A small audio captioner, trained from scratch.
Model: 18.2M parameters, log mel input, encoder arch convnext, encoder norm rmsnorm, encoder activation quick_gelu, encoder moe top_k, encoder num experts 32, encoder patch size [4, 4], encoder depths [3, 6, 3], decoder width 384, decoder layers 7, decoder norm rmsnorm, decoder activation gelu.
Data: 78125 training examples, 40.0 epochs.
Rows from block 3 of the audio encoder of a small audio captioner, named by matrix and row number. Rows with one number within an expert belong to one neuron, the router's apart. Each number is 500 + 25 x the weight over its row's rms, rounded and kept within 0 to 999. All counts start at 0. Numbers have three digits each. After the name is the row's rms in percent of the matrix's.
After each expert's rows are labels from the 100 clips, of 14848, where the router gives the expert most weight on average: "strongest on" is what is common among them; "band" is the frequency band that holds the peak. Only what is clearly more common there than usual is listed. The data: single notes of 20 synthesised instruments.
# router: router (encoder.blocks.3.mlp.router.weight, 32x96, trained with AdamW), inputs 0-95
# up: expert up (encoder.blocks.3.mlp.up, 32x16x96), inputs 0-95
# down: expert down (encoder.blocks.3.mlp.down, 32x96x16, transposed), outputs 0-95

# expert 15
router.15 125:474511473557474497500527456539514541479503470529544537491504483523513511538510497513475478462496514514529543483479514548502526514487501516527493529487488544495526519483486468516543501481492513486488537497455495517474480473522502425509485502521500463506543504489508506513466498490507554496
up.0 098:533466480463444533483489521493493469547502479522515494473507479513522515507508484522498530513493563514505494505529520482515506498505520464443486514530478510484535462514513512461518502472489501506522499527452531451521518486472549494529501477506486518497450537509521529483548512521469483524
down.0 103:508477500506511481472527493517516490534522535468503532488485423453477481496509537529522536496497490518474546470492475471531522518524491493458509518487508513517479518498494521469489487485482510523509505517430503500481547484494469454442464508483495502538491458512474499492502471501529527475
up.1 095:538530542531489501480516507509543501511476507507475532531504455501432482519508516490516534451487540514520477497502486494427529494532465464507514510487515526503508521485494518540507500532507479523521500500478528539494471505504488465479469482511491504516493489462454499490502552511541504544
down.1 089:507492462522506501544509485506482495525460550528517444495475527439530523465519496532481521492492481469513497509498510489535490494480502500525511482428512541496510508516484512521512501454487491489509492516463495519498459476481477456506525513511537468455522488507490496509455515467441496523
up.2 126:507486476489509505512484528528556432472507545513471535493517501474524521517511501511470523476485527504505468492497511526473470514515522495535509470438537508527494491495484539489492473502484537480513496527496491534524475511489460497471535457493487482552462454465516506510489515481502521451
down.2 124:494506516541540513551530497480499463478494509496493486472492525487528550440518481490517541507508461531523457508509459536498497439482514544485485471463536514477496481509543512496475504516491499502494521530520538517508547477494461502528489500523515505482514489459487482498473503490507494555
strongest on: octave 5; octave 6; pink noise
band: 250 to 500 Hz

# expert 7
router.7 081:524515521505500496497483505500488470520472525476507436445475501426455491504484492501524528490503517479520511489522487494516515507513561475509513519445484519502463470499525529522515517491519516534510475493509520468481545513519510488504531514522489491486535537508510532522565444490481485512
up.0 098:488489449454505522531491541500434513477510500538484514518478519471506492530540525469465496462520459540502487513502510499441510484484532533510495501504520508479521487477484472520514489525503532447522505528497477477466521478477546503542495492484484521521525526518531488475505512472509534537
down.0 095:512467483468468530525529464496530522487492514499505540538477505511493516493497524471557518483502521524509476507500494456456471491512516519534448495492505524528521541447458475476468516526454497525523523524489514501457482521487481520493474519476494518484553487501540505539523484513529487518
up.1 096:496492522521493500458521518502519482525475504508465460473500500482521461546509447522456505524474478441514476501508481531454500498458508511488494438502514490479478451542474503511504490510497492498524498566511471495546508518486518486510468516480517506522497515478500537491489476434482502510
down.1 096:497496526549500478491497561478470463544527519492522511549526490494512519537510509496527504420535510464486527525505461519517478489475495478475470529513530511516491458469461496536522474505514503548478531520470460478505525548484505497505496494498512505484489518501468525485505480512478499525
up.2 082:485458487495541551515506493502496509491509540526472482504500506531514529481518490480517486562485488497482511500470487507471509528486516519465498496537495486494508489534489464499501503516510548449501495458425516537517499526516480521515431505491529483488528480491475477516478558541488496530
down.2 096:505491510467514474482493470460444504540493487525497509488444504537508501522501497534459481513511478529483508490483517495472498474470487506495532479489482498527511553466493467486517502488525483487514526537496510538510534516481454469496529513534475542462493511524543571521489518539472497476
strongest on: octave 3; white noise; pink noise
band: 4000 to 8000 Hz

# expert 3
router.3 118:540488495459491472478516520465531521470461467503546551471485538515505503468516556507494492519542522528501499464540485492505511506503485504496527496511492520507509503499481531495475516510516519494460552489524508497515559475495491451480485518475525533541459512532467499534491534517470485491
up.3 097:511494507531528473508462492503504493491533486497513527516481475475453505480488510472527491514541498428417522545440540501504505509514471453434510498486484535497520486512481501497505519505491484522499507489476494543554508495481507490522482515479517529492504477479464478492467509488517496489
down.3 093:490503508484497530492496497522556444508495493506508507479456468546496500540480459465506487499501470482517518511467567483493497483554521461555480500506516492504515469502462518512503504492522527498476527461489500508423438523521501499506484479495501547491478512515504491492533497501505471500
up.4 111:527514506494487510500493517459539533501461495439490488459513480514482551491535507504515469525447523521506504530535541515509529491505493540509525477519488492524472478532461512467511519484487512467490532470495466525526534530498475510502531473503476544543520495514487490464522499489460450497
down.4 108:483462564506460469537505521509506521435520481502520515505507527440502473485519509501495471506448501538524517492486499505489504519463515528499528492498539545538477488502504481470502526473469470443503520529470518506496518455528481506506495488489498518527468489487504523479546512505548491512
up.5 092:477518519523522473564500517517485529525508482515504465482531554518537534492502506516544497496489472501475464504471512496493472524508498510507491561469439459523478495517564510517505428509491507474485532466552513520484497482507484509474477488493512507531516487499495497514520487519468502505
down.5 097:478529485493491520490514553481513487515464473525489521491546511515495541490472532484508506479488505513473511521538506486516522536517474540536462492503507488508545443482463540500509477482522511542531525513516490457562522476510520484539485473491519498530502506469528497521497462471465496461
strongest on: decaying tone
band: 250 to 500 Hz

# expert 29
router.29 129:468446515510528512484485533523539507507529479495485531473525537481519526511500480485495498477512497498421513513501490528486483468550473542436516512512509484552481463505516496477515513466505463504479505518520499480522471504494470496464516487462461522513542504468469502508528520517496491464
up.3 110:504494462475482486466503502484546482502474483488502507540505485523491492477459494506509536491520485449506488492513496512480515500515515528511555453494541508451492464497490484532537538509518491522522483582466498499498508504506539522501472501519510493453520547444486458478480483528507498492
down.3 107:465512523512551491510509542515538460494485457505505499512526552539498515504499528439521481517505493501542511533519458501513501480510562525505471493511520538431502475486473485527486483535480506481537502504512484481530502512510507468534487514472524513518476502524548515524506457509504492501
up.4 118:490518490476494511538506496436511484485496484435494526556494492492522517505498509480497504500504518540524494501497518466513519483513509494619492495503482491529505517494511481498505460509533503486479503441505491498523478510453485482499501493509504499479519423522521490499528515488489531496
down.4 125:484493441523513466509510546501461493500491546525529525466494526473505559515504481479505520496470498558479488559474512555514521461507512481489521521502516521482474522524461495488440540536494504499507499507527529538497512506534494505498515474477519484489496459466500503497486501480535499518
up.5 101:476459503497485514526540485488577489477513494492486509502547491492478492482508487469558503483524512525400483510531501507502491494465491509499492504546547452543481452535486513521501525486496472525528506515529497495508476492503489488503505515463458504497484488507482480472506505511515492532
down.5 091:490460532457514491479486461537537501490484542490513485512469519500482469511502540544507494468495488534506467485507502524513494536509497486562431495460503547506537498503508485507469489504494503565469511507486504481545526508533495523453495499499506537495511462518480519536470490489487482519
strongest on: clipping; text has "clipped"; pink noise; white noise
band: 4000 to 8000 Hz

# expert 12
router.12 071:481458524491486519522509495538471501523521502507490507472504552458471478457456500522513470487498526499511508511470537472518517513518500515496495531585515515465487497554486498463528488487475524519524501528502487501509513481470519476521547481515496501533509500505554487495555482540524469491
up.0 116:493492491485546497464484481540464510480489526489513518498504511494505480509524518464474494549502488479454494518494504514460515507502506471447482480457520460537469532483472483489504526482479485458444516522562497501508482437519517526523508477471505527508535493489469518526486462538482485505
down.0 107:462487454527531474516494480501526442492542488449547486499436484510480504513467544493536507521558496500499460484490521491481452514475470524519461468466513499483502497525492485510509469486508516518484487489511492485471471516498493510512436509501497555503517493519514504520515511529531502506
up.1 105:472520509537527516475503505544519508459459521517514537461500487503484477475476517438529475525466432473499531541485491511515488504509471511534526472527512491495466505513495492513532552477509481474514489540511525502497489522507515519465492508465493477473524533470508475511500509536558486501
down.1 096:463435480489482513541512495520526486482443520495503468527495528519527499515510503524497518529488509536496443505500520545494554521463475542516514491501477488534513528511499510483499481513517528448510502483514469539520491466495483501506518494498533448482513477469523479488532550517535482480
up.2 106:550471471475502515488492509487492484505485539579487504527479497533486509488504493502464488529518475511504559475474540473504510502536531469477472490460490511517458501492490471549521511491520527484493501473474493481489503535485476506498556549487514496461499484524526489508552520500497485548
down.2 098:490541490489506484524478454497460499520473517506498458508470446462486519469479483514489504541511481497495473455510488499524507495511508500514481492449522480535469434461498527499483474486490493566482504521513504503480503499498485523544505502505464449526466524535519470492490498442513484517
strongest on: white noise; octave 2
band: 2000 to 4000 Hz

# expert 26
router.26 106:533529507488483512490479496518485503515502541439466537494522442506473473511499490532518532526467498469530496572461558502490516488520486499501503470483472493479516479479508509533496509535524466478504503468527519486488498470509511526467506465518501505497520487432466474516470523516518493526
up.1 094:491476503518471495511506517498476488498542532507465517499507534508535462514513536479513506471538458409472481494496505467491483494515517507456490531520487481472499540482519479488502419512493480486492509511503492524502464497506500473500551515449522486484520494478505512508430516493497489510
down.1 098:539499468474506521438468475496513520470496532490508516504494485528499449488487515505529509523484462466479551509542553520492509472525499547450499477489461485528477540513501489512499451478544515511489548510543494514482532487477492515521472467525492515513520495502509506498488537510477485472
up.2 094:541459496491505475481527526466499515510500544489488503527543530509543479491470484497499504503484532498502502448522506520500533485486505453457503503472450491487499482505475480501506508507491452483494478536477475478518489528494533525458581526526480490488483491509470472514443488507492503551
down.2 091:495502500516513502518505485544505505483485506455505526518501507452483469512482510506485492492453486513526510545445518485552514502527449501508524473493551476508541554531484457504526527463510441522514523496500534531553558505505531511517503474496488496527522478509473495494484492491512506513
up.3 085:500549521513519489513500493519534568466493483468522480505491498506489506466480516491488536469498520553514530498514510526461496491510479468526520526461496468482504450479493468485489487506492506485486483508470490477506540517525496486475435491481532528490492424531460519496532524515473515523
down.3 087:457438559503498480539455514503504533538488525514487464475511517510518525469478475493545533439523516504516517479481522486502495535497474494494540518514473475488543474474522521492477506484528483475496491544457502513488469543531484476498484483518492494483492510514490495468463501505486549497
strongest on: octave 3; pink noise; white noise
band: 500 to 1000 Hz

# expert 27
router.27 111:501487563490501510480495499506488510467518486465518500513507491559457502451510517479520493479501532522494498502502491498486493504543458567487510508517482494514486530526489486567515485459495511502500490491488464500436548495547492514487442528488460495491498504483471506490524466513477471530
up.6 101:488514522552488495535483471547507464472528480451494479521486568520516515509480483507524501493491536477516514488488521482527484522457507547510472500444443485526528511475519489498504442513504484507504516486496506520480502487513470480533473507516510477503513480473475487516452539524512542523
down.6 101:510542470496480496484468494442480480494491514492533500484531554479470511543505524491527478513496535476545473536486524486487474485501474486450519474451508519502539503468470542515492508490476518507526533493551460501515478458465514496479524495530494518517478546503514511497490510511454524484
up.7 102:528454501498506492518493508488523481512527515499495478529459511500554484494493490486561501484483537540514472500528474550493476478475513485520479544494489480493513482495499527477499490490481507526527497548508492474495491488517493458488427507527485508499475503503514497531549435450462484460
down.7 105:487492485509486463501529462516490499470493490502526477505503513467496534521489515522520491499506491530513454495531461582476513487451496527510463517491511493530495488503470487485502469511503438506495522505541537536547460466489533478492518477478503460478548489490511448527505494502533487524
up.8 094:467493556496535466481492522480494492441523516545490521508507481467516465500456527517469514504486528468513515461475478496483479501430514521548502511498519504522474523489510470486516484520465497488506511476489463486556469494464446516517490496490531476500503472502518514532467488487480468485
down.8 092:505517478505485508467507534498469471527506447500500508510497456490509482520505462464536546536500465490469545437517459476508502521499501468470471523517507450514453477531511486458474510484487510532478498516494510503491528508481445489508495513486508541511519499506471482527529467547499469490
strongest on: mains hum
band: 250 to 500 Hz

# expert 20
router.20 094:494465508466482525491488573530484525494514498513541512471500486520469512514494473483503485484498515511510505496537475509550479547510495490519485472526502469509487539517532530527462473554465511526515462520466527479507469519451498497554528471514465516483490510521534503531521494479500474529
up.4 100:505479516501519478531466524520542504496531536492495523504500509556473498535508494473527498486502513516498478480489546476532501516531532496492496490476470469537512426475511540529489541513529513486512495450463487522488470535491481490557466475521491515479492458465507501540503515470502508476
down.4 101:495486497535511505505481479479511513514527522516508542515502456520476523500513522489458520508498566480503482472490496508503487469537529501483504493494454471460523526467503492494516489493507529457509528536491453516498570518534453505521471508491519444516521457483513507439495519485475514521
up.5 092:509500515516534497521437489518425465501497504470497493511510527492491508470510509483524522512487515532523487477507503544507552498504445490509477504493486508483528529549527509522520446499477467522507496527471540528455487482499517496513504499570481485501528459464482483537494487514483482510
down.5 092:497451515504453549488524533541481467508511466460513488486554518505491521466544536512506545499476469536502523480544554508514484478495503468456530528517494511487512467532506511480502496472524474515507511515483550512462515504522523467509467493527487503509476480489507502525503489486550491490
up.6 092:448478532503489538518510507500543510462507483508496501469534505523461549474491552476473475507491497510478509492511502528495506486533489565449501457487489496518464524472470530489496495463490521512504503487461521506494523508503437497499523501464510519516497441498504495513559538481511496483
down.6 094:488534500484490505520444497501538482515485531529554494480552497524478524490509481481459491499502482549523507475523458502472512507485477535433476498506525500530500460492521497478507493445513483534503498504498543490464471499479495463481463493527468479533498530475538507464478529498485520511
strongest on: quiet level; octave 5
band: 500 to 1000 Hz

# expert 24
router.24 109:503479470464492507508528511486476499485513498502474489520460518501566500518521500554444509494495499479541480492485478480477479461483532441499501479505460481479510533519485473485524483515522507492478476522444507490543489480463478488543524480540535526468486495490510512477473522481466546503
up.3 094:505490477551551527462491512495483521511499535484486498488521478519462491462516543492487491503502536463551493485538531528528494501542481543504501452421549498527525481530479502532492496546493490529458491471527526490500523467486512500522533501505512501509486491529515487489486495510510508519
down.3 095:505499488484512474472492526483493498518485510559531547498472525541525507552508502521521496484497481518491509572527517474515515474513511483499469485531497501527472517492529487482485457466537514474520530486501502504505522468520474534491480479501500513522501502559532475456431450499505487511
up.4 101:537504509520476529524495457552484491472510495509468438504505522509495502527523491460526502494529512495507524511518468476534515502419494479487463482546487489516540526507526511566478483482488496498486491526518501518518487503488514521511545547500525496520488524546481476481510513511526544523
down.4 094:488497471523522498480480489511519508448465480530478492517542500459515494474461490495497500486494552526503431495480500527463490537514501542509517458501521521463449529510479493519493493533493480519504488509486504487496465503526497516533510554478484489494505530484500458520515549535545471462
up.5 097:495457487520490521478512482511495485516492498468514500450471477503514491535461521482482525508466479461481484511510529560460513493493486497488485515539532470484524475515519486462490477519512481475442538535495507461463496484480490519469549503489470471503487547506508490471505518520496566464
down.5 089:463485553524512469485512532498546513525498468469498521496507516510479533515537546466511500498433481488482504527507496503479512520518538493526441484539528526519479518483484490503501505479478481490472514551532492548508476521486515552494509481503498533454479519490513525472524483513458500525
strongest on: thin (high-pass); white noise; pink noise
band: 250 to 500 Hz; 0 to 250 Hz

# expert 13
router.13 085:488471531495461479482502507484492483497539500486465504491570451515481498506493489522504528508511540534519505491473505478491481463544480513500486498516504488504471485487511492531516531488481509494476472490478547521557490468438503547490467419489519487515500461499495459506499532512509489516
up.0 101:482511473494509551495515484490530524544523499478490530491523485542496494489521423490503489479521513526505506509486497476478533498518504425555501493446496521530522487500455532525492560478501505492468515487521505538497470475473466499492490475470464492529490473533466495502491484505510500488
down.0 094:478530498491443538504513511496495506521508541485501533500524521472520512506531530490503520474507462560507545553499507484475497505514491519489539525485475494484507549501468483461546511502534499472528479497512541507521506539470499468441530537490471488497505434491516504501520495527516513497
up.1 104:548517541549440504503494480478530453500529508485527507496484537495490520505535489516519480498532495499485506505512545482506491493522508511441507515549483507490500534509473502478504533534511526500534499462491485514458549502481474494469454510472518501528507541482466476480517549478502466518
down.1 100:512526549526429478502551537485469560469466520485494486491506499471508517450461493516477515515481476520451497475506513507506489498474512445470448491459528506480527461526504507497517499499493521447508520519484486524530477480500478503517515481503499478516464510472503475500529495493500530508
up.2 103:506437531507507491510474567532501494503475468552483474506535458511506514482508504497502492514545542514571479506497482489498500520508480548469497489495478460504494475472492513487520460505512513506465463534493528489514478511476451520512479507492480513533519544511531516485493554487500512508
down.2 101:511518517512514561503511520486515466476522514523514550529508491472535503503561535516505497524489483553482495487559517533481517482524493525508454457498561498468515493507473535534517476483514482480510519465499526510520522476515533488462476501486514493488502504528509471503524526485472506447
strongest on: thin (high-pass); white noise; instrument: flute-like
band: 1000 to 2000 Hz

# expert 22
router.22 102:540459506512489517523501520541464476464473511514470435496524484494563495539492464509478521535522508524486542548514532503466478505456460482503501463546512506519487502467513501530511513523481500506527480493502532495514480514436509486494504526503506466492468498520508476515495511470518532521
up.7 102:495496522530507514488474482504509521521453498505476504480545461485466469517545491486435501503522473456497568533501500486525505517503476526453491504514520495504487481486505488508523497468512527527503505489454504513536516491505471491540512470462518505508513518577491501517483512443498469468
down.7 102:484459524496572491493488481509529481513500495518525463500541505511483519560510514469459505501541508500501490525510455476481487507513475498494475502487494498522484484524538498475487470483503495488467469527487530470467499507517539479481522501489483528484492496612526520475520477480511495504
up.8 103:537455472503510484504520491534466502483473457497467524523514515496592527518522471480482508534518505525527493498513536530502500519482510451438495506499476527520481516511492469533513502521478460476484477483510490489493484463515506526529524469518465476491493460464492496526469484503492465479
down.8 112:491487495538523513476518493507491498475464531530466507482511506495504468471500497449529474463504516497467436488482502550485520539482521535485472487492523471508473524521532501529497521513516502537501507460534504531507501520501434527534478506506485482516531468465508445485516530472541492482
up.9 096:520512462485533502491501456503455495505489532511531533544483471485528489512487490505507494536497492443506563476491499522512489492467498533545509488448569523471467497480527509508481441503496489488505493545467521481499502488521490494469459510522497462478469506507517516526494467470497479494
down.9 098:514466509485504488480544496485481509488447534515530480517472518448467506486505521511518527527509552485472511485510510494470508511528523477521522479490508482510488516479445504497485534505564507512487497487513514558488529505461497500480467519531479548524554493536495486495541476479458477478
strongest on: F#; white noise; vibrato
band: 2000 to 4000 Hz

# expert 4
router.4 088:497470480489525496539474462458472484519501522515490487481476537464457523459514506501523524470555524470453472477477497505498479512491493502507501511488501513497485514484528507539470478528472540516510457464471474528467442483502488519521512510529470501495502511520458509487543464476507451522
up.7 110:511474455499530544501476496516456516496473549514500467527515487511458502512558527495491520500523471481476489512531433525495538506458467502460497497516502522519535460513524484549484494524479492447490518499493516523501453457534519514480519498541478523479528505501509502514490497505486476500
down.7 108:508563475482535489571487489517548513478492536488513499493489487503483489453501534490523507518481490501519520466463510486501478483488534500482512466491529497486483455548497485509467457534539540527499526514449524503526496469492533555468534497517505511475482496508467472512500491491491473501
up.8 100:474511483499537507491484480529499468472492498512481552523463507488494534476486492540450510502520449453470536504526448495507527484486486490513495506502506487526473501447474490489469500493498475499490513458495518522526483477510534478436508472506535528499509481482462507462501534438495529486
down.8 103:505545493494452513494518499477490535486532489492488519495498459524479536510532513467506486510482542484501559494479521516492493508497494527461493483472476533475502487534500513505479436512506473484545494517467488490521449460515472461500542503525481479513471492490435479497524494462469516535
up.9 103:522565499513533481542455464494503522475481525465520482477512498515496456477501511480578519502523530429469475466471482484488497506471445503518480515473521497484500480469519481521498485481492492534485508474518497501460497469526500477508510533525517514497495528537500474500501489535532497490
down.9 098:515444475543488501514503492474487526457492481498510519514504487473527436488490478504473501511472442440479470520480515507480490530479460472495500502510548483509459491523474517471486538519501492518488501435509512512471492495488499557510513486521519476480526494526488503489521490535532464536
strongest on: pink noise
band: 4000 to 8000 Hz

# expert 11
router.11 110:526556468515539497504484440475467548484493522501541524511495523493491481501507546528550492480517483484499522507474502494478473518479500510492498487529489485528444483470562482486513446519506503492472521459510483524533482473476448510516523495490499526480500511494486507454460506479479485523
up.4 095:499536521509492452476484475490542480480487488529502476473486502491479514461517527489450470504488534528481517504476507511494488517481496424453511511562486484513469512540501496513515510500497478484509537494518509534571503500470506474515505515484506525479516446502535533492515497498453497459
down.4 101:476501525500524515477572495508510511546474499476494478488470446475464481477497557455490505498488490498480481492507535490511512514508469490466478517510532510468460463500497501490492538463493490511498505480514487512536525445495523516515522474496509513476527474446466506444464469497467481511
up.5 105:498482473523501495535477486500529500489475558500532537516479515498506440472469551434535514500501503475523502494499523483503517481496494523578506468525554507499516513475519451492511479500502472516471549482505495483485491514473467493510519519534480508514511532511466482468479522484498489527
down.5 104:511548486499509499521522501475532479491512489461474507475430445462534478514519482507511446522506471468506480468493478545503503498503500494455503491498525470483458511499521493501488502475497552514472529472476493498531481523473480559519491482512491452498510508530522511458510500545535494491
up.6 095:517502524542520477497487508458485475474507507514507487534560513476504513446484464489536467459497507497537472524479487485541484511499485451435498483531498504479504547526520479452504539499516498500502501512511477508514526479528529490475532488458506465504507497461480506474541511538526515517
down.6 102:499472500542490472455483472469525488496481529494478482510485518540465512501463513520427479520507514503536487474469476541487487473511480551565489497502503485522510459455529479496473524527494465471506518520533521519516516462534486505509524527499530492476457525485507505521514509479518494527
strongest on: slow attack; muffled (low-pass); string section-like
band: 4000 to 8000 Hz

# expert 9
router.9 111:484482515535471495483507470467548485516483526542525440503505530459529498493474522514421539494478527479528503491508494533491495484472488462532501482543522520481506527497458486510472523464528493495517452497522489492500491530503492515477528487494541505494475506555527496504516483491495537532
up.1 105:488497506499503525495492499536503468520517523509518514514511487485487520514491505491540497467516468514532505540498492498454513499502499478485428459501505474535453535480481527484496530516492516473525484547483513524498507487522435488435533513510494505508418518521517504482496458472478511531
down.1 105:506469508470516523500465449494506491498483502489497532516481481572490481514494521529482470484510451515514544524494486491510492513521452484539540502493503499547521502514480498471521476493487505478497498529481482555527477492525475491536493535508496518439516521436475520511465499547502493473
up.2 107:526498521510495528550496529504534496485502555482507489491531486503536510544548495520518536536547537511472511485518516494526497472513492489459463516486487496477496523492472489507495504508514501498544522545478539526550531501521450462502471486504509496495508526486550529530502476523480487444
down.2 108:507512544486448502490469541490475483501552512513535526522503541501467525519499499488475513462509524493494505487507515482493513494473486511485521468503551486527488515541527517504492472490480500492572509483500520493488536525484401521548491515494498508511503482465475499491483525533475482522
up.3 095:543478507514521478534489467438526474492496540496523465526506499487492442517523486515552526510467487461499495488470558502499534506516519513458472465519510446507486542504485510516490448457500508504520543498495489534483523497504474502494547499486501535493489513517528493511524498507532520481
down.3 098:513530549496488513516498483497516522458518500492523522509488480442480497533506496558455477488475463510512518532496528532444501520502482534462498550505541479506509508509477489502482534443508492530482472496473526496489510483465520489492515493516507481555481481471489522488488568495485510475
strongest on: octave 6; organ-like; clipping; text has "clipped"
band: 500 to 1000 Hz

# expert 21
router.21 095:529518481513504472466516494490476532519510471523478505535456463488485493531476512504489503509514521487508492514500468491503508512444529508503504523503461447468488529489498457524555508518495450471457498540520487478526544471488490566458528523507482517466502534493535481476527497491515522488
up.0 093:516554466498525502469501495478573492512468477499478547533503560489493521478469538492513540501468517469488528495483515485498496488518493484520535528481512492500496512513536488469490538483489509484512500429479514531468508499530502508528515465536493506458462504524492499479544531533487507488
down.0 086:498514481481443536514519481501493519479552524526474514506559486527510500480539497496477533467486541512545551534504529478447441493473512506489518504515492515513537492539533510506494521529509506444496546524478495498484503476477520500488511542525457508508503498505477520499499503470485506526
up.1 096:513535479514484525497506485473481465496516536501515472536488507542538467479508528504509496482488505447522525492490445443477559492500537507521481520544544498506468530476537488513511505492500500481493491457525453475468498506490513483468533506509494490477495523540506517495445543523479504516
down.1 088:534474518529494541516503454489507466473483532492493505531478502476496495516497513469528502479515491508523490476509465551497506512493461501562526536503503497506458457563516493482455549511530465523507532525464472495503489498530542478508505466492498489511509458485459486495460531493486501531
up.2 110:502538495531496498497513479496480510489506444543511465525487502498500484501499475484520510465510432477488492509495474492483471506474517452433488494557482502485529545497498475518483492516515496494480460480468514563524530479505477484521484530444531471518528491535513490477510495489493473467
down.2 111:454527476495525506492477543493488469527489516537463510514460485544492499529484493491537505457537469488523508477490512515471490514582473464511513507526478506479494513477521520507511508518489470458560500508509513500467465484497505488546483522510499488460490502487530458502476504522508454539
strongest on: white noise; sine tone
band: 250 to 500 Hz

# expert 28
router.28 092:495478491468506493511501453481487449475499548517531471462497585498459492519471505492532489508471473502516452502528502492496522471517460549504493528499497497489534503506482541479478492459494544498504482480469473511494485482524508496514454492527479454478515517478523480534541492519489488493
up.4 112:464524484449493503489478466480530492480478503502521548503525531504486498517496499472436523500491469475483498488525486467467494476510487547569499484501557521480513490515493520482518457493470516534521481527521468488506482519493513471466442468511500488489528531487488485527529500499443501499
down.4 107:510445490516505509537487507489437478504486541452486507531494497492462549511507520477456519495514485541513479496490502510522482540474506491537431506523525526512490506530460501540504515526500499523482519469492519498503493471507521542521504490509522544470491516479486481490461459502441483498
up.5 110:498480505469508499526473548495473475486520539485485518503482528480457513507509535549504499456494503502452469497503493462477526478498484546493498523500491488508482460540499514526471433515482532448504525500480487471511432522516500524478524462522532543500524493495470469509498515499479489485
down.5 110:525495512468530486499486526473474461508559525485496519533491500509489449531526511447490486522492481477492517463530461484532524534459507456522479503512481472487498509533488492449531508485515520525488557485480497496552496525448446521499477470504510516523508511517474489500477494498474494507
up.6 097:524457506509501535465490487469535478499470493516491479503506492496516544510492531462479490528512499478513539513495493520500506532492496483475434477519504490481513535463477498513483531487498521477505465533440575507499508494487447480460519485472469469469512517484496509510554503513504451493
down.6 100:494478504503525533499488481488474509507515458440534505512471523524516495491476522491510493496456456486501549575500509500474523505525513480495483492501503514484501472456496470534499479486504530518519535494491518525517514513496511495481510464525483530515523566468534479460535493481503575504
strongest on: pink noise; octave 2; rumble; instrument: bass guitar-like
band: 2000 to 4000 Hz